python train.py --crop_scale_min=1 --encoder_stem="deep" --decoder_norm="groupnorm" --orthogonalizer="polar_express"
Rows from block 0 of the decoder of a small image autoencoder, named by matrix and row number. Rows with one number belong to one channel. Each number is 128 + 32 x the weight over its row's rms, rounded and kept within 0 to 255. All counts start at 0. Numbers have three digits each.
Before each channel's rows are labels from the 100 images, of 14976, where the channel reaches its highest value: "responds to" is what is common among them. Only what is clearly more common there than usual is listed. The data: larger renderings of crowded toy scenes. In brackets: how many of the 100.
# convs1: first pointwise conv (decoder.mid.0.convs.1.weight, 128x128x1x1), inputs 0-127
# convs3: second pointwise conv (decoder.mid.0.convs.3.weight, 128x128x1x1, transposed), outputs 0-127

responds to: count: two (43)
convs1.125:092133125114085136110133089169190139113131136096157088117124069117107199067092142184140137099122073135114130156187132111142121185131148202090078170107145153118047149069130168066121110115089099114143113144165142214126093114110133156101117106133139105223132105139119088101043123110102085087118143113098112141132105075100137170132118138113095110109128156130173108149091128125131146108130
convs3.125:152155074100106116110185123138123159105092137147079104098135106129220124126107175136114117103083168181113119138090115110069119087142117225084113139183142096111131146189188115148188134119113170113140152068094108155136109117120109156150084080111101105140133120130163162169146141137117133116160163106103155164166074159143160119082078154119117112133132119093111109004142151105152141123120

responds to: count: two (70)
convs1.91:139162148119150135129123147144116149115124164191121127123175095121117147097101110079112156195138163100192093087207096054161156113081159097105183140155149154120077085060107131133117155138146136145085120142060168070143116155158119125150113096143102097152113104136123152104090127142133122091159132089119109137069173109105224123082166136177117116098143131108082136091082104135086111087189
convs3.91:147091128119148131055158070095147122079138078130156157131087119190091138096145113158111122050150106111145103135143154119073160173130086140056108117116129101175156195185097125124101165156144163130060094101119091109121151118090129134121096159146146090141153065111143130175099122163194130135144078166087092134133096152128115138139118113134083159112050126123079121084069116112157155072154

responds to: umbrella (29)
convs1.35:152194155140110155124146135181145118115113106135159129121096076174105138114087080097108130076103136163109136105109118209065149224127165135154101203141122141128163098169127129120136172173151112051093182077095119140132139148143093195163129184157114090142111186132110123083123149121112079181145103172149089141114137190117136114128140116197084144110107135095125111130140113177138150101106
convs3.35:131150185119143117121106147113107162094154103123137082129113077139163125083139055161142133092173127095149148109142163146157096161118134068093129149136107141121145088130142090130099139167141092177107177052105108143090189182135198067098088096105126100105074061136137188129139085145114143129162124107144110150123150091089075151118116159095132072098129100115060159132133036092141143168116

responds to: count: two (50)
convs1.30:126117127112134085096167131148128142129162072097149036186115146078147082148095118150104169178116117104173147166139160149136121092117102077141111032133142194117063152117157117088098174123089144147138088096157129075124156126056121120127108150130158186155140202056134126128158108138132097113124154195138128101192122178142079097167099140114138149138100136171178117122149151111119130134123
convs3.30:105120072091077220122142125095127126087131129114094146092135096074155110153100112113134141072105146117173153106145104123122155169135107068144133126091077125087060080094139109205151151128141139153099135079139132098111124127079122060024153062177139136171087142121118137129149183128149123103104093140120124113116211123146140101098115118116145073126098152121096084179161167145107123120107

responds to: count: two (40)
convs1.82:156100120150087097157088163198148096090167120157113115095131131126115147142102190113167154175167151107078114138177124124112092107070170106124116146112129171120170091101087135104141083145111120129106137137079092106091200174083148165152138102074153053128156091126110158079084104084107185131112136102145105095134146150081089088092096100194173123137098136147081122113087095137131050151147
convs3.82:125059091110165116163083088167127095106117118150172155141128134174162097102122115172120126146105116158152102151102150136179088114180163164137129120069114107145122138152133106128099165163119109122108151066156108130178127144162154148062075204089100137148092172106140137112099142163161200179117098111167087131146115108155038145112100063174154153131123148138057119182153164116097151154081

responds to: count: two (46)
convs1.15:068138131160084099162088164125108137097096143132106183163137217107147071092125168102119085099117092071201143112123131118148103057149048121188188096070168190136096166215145162140155167145125139139095163149102133126138115070134113113102123044125158134170167133122146151113110143148097156127073134112097113109157135111121108156129141129092117135143128125173149170128118114115146154134135
convs3.15:134140138110151163133140161146097142080124146124147093154106159186091098117114122064174043122156130146115138147128089130086135147088138022120124101149091103073067079125160102171132102069132113220170150163160120067135142091099139085066129142175132132146101134158102131114140161129137119104096095158127152092103170069069116173148116105117121098124131152079146145167102144130168121072133

responds to: count: two (51)
convs1.95:122142138140147121152112137106131122102159136075160048091104090147116112205180080060141136096123101101153130135112083103134113101150095112154115127083132173105136161188153123112111175136101118064121142086186133119129141142067152133097098117110125088129103149107181135084147056095152122161102142083189125122127151139141097123212111142211111133182127172129163109157174147075135093186109
convs3.95:124114142137105104115140177161138137163182129075131164158122120178119147144109103107153173162146139067159097152164133141155120070161145148152068165054164108122136120124188169080150125119158180080069170133131107137124168072173115106071127094093118058067119148131058100129144113115192119145131104094152116140152106152125086100189163160105166139151160159165128083094169105179128159140134

responds to: count: two (48)
convs1.26:149127101107149124094204109168150142118114090145100129103164140108189116184157108106118109152134169155181101101135148113111144132140080165120179046079146255085118102107185103154116143142130116061124154173159120135119137069165098154115101143119170126096122191101095148107161173150150093125126099103162159108058147155136158094097101106127109128189139122111114157123148116065110103132131
convs3.26:080113146152101143094124081127068153109184113122095110163073084136156131211104107095145106127088115087115120168154148094176103129106071075160145135062155117125131138066159072163142085102075109155129139122109157127148130138133140130094146177104104142099175071165129113152075121080096126122087100107115151155065156111054152143130143102076184087164112185168107154120167136145124172111124

responds to: count: two (44)
convs1.29:131125130133023097135138111077111142131088122097107180119083143128160054047129083111124088115132083089161106121163178126112087118085105131188159102134166108144100141114147176115155153105083116088108128176128113185139042144172107091156111103131158126102084112154159162143146157154094118106077204130072126095135134132151118130164146117117082117126146101100117122111154124139073128091201
convs3.29:131099098138121075144107216134151106185128123168081114153130173111087097125151139086127162155142114084149107078105093170145155130197110107093101193159152170120183157130170100155101145183164099074131100144059094156139121109179085138101180123169120139088155174142122114108173151157117111109160176136098066185102118166132155079149137139142158140091122144141163097086086084152133145089140

responds to: count: two (44)
convs1.14:144096161118154155166124106179154140053129111103136181095157144096100050126131169129118159155109104188205110104172154150140064106159123177129120100191130170145087130165165106151086120131113114178158083107075151124137175158148079120128092142126094121073184143134061110140087146106176136183106117123116109151186110097116154147094180136158137137110143138109112109148138135155104147085048
convs3.14:059088158137130134149158148175113097151181081188146116122118118109134130131156108098137108146119130092154161094105156172145108108144130160097117200128086055130115120160132152107151120136195172130090146132131189134192164128118169161081101178093083149124184077135149124156162146164133148152127185125123134115126125070158105136163083136106193071164160142124185098114073109068197103118126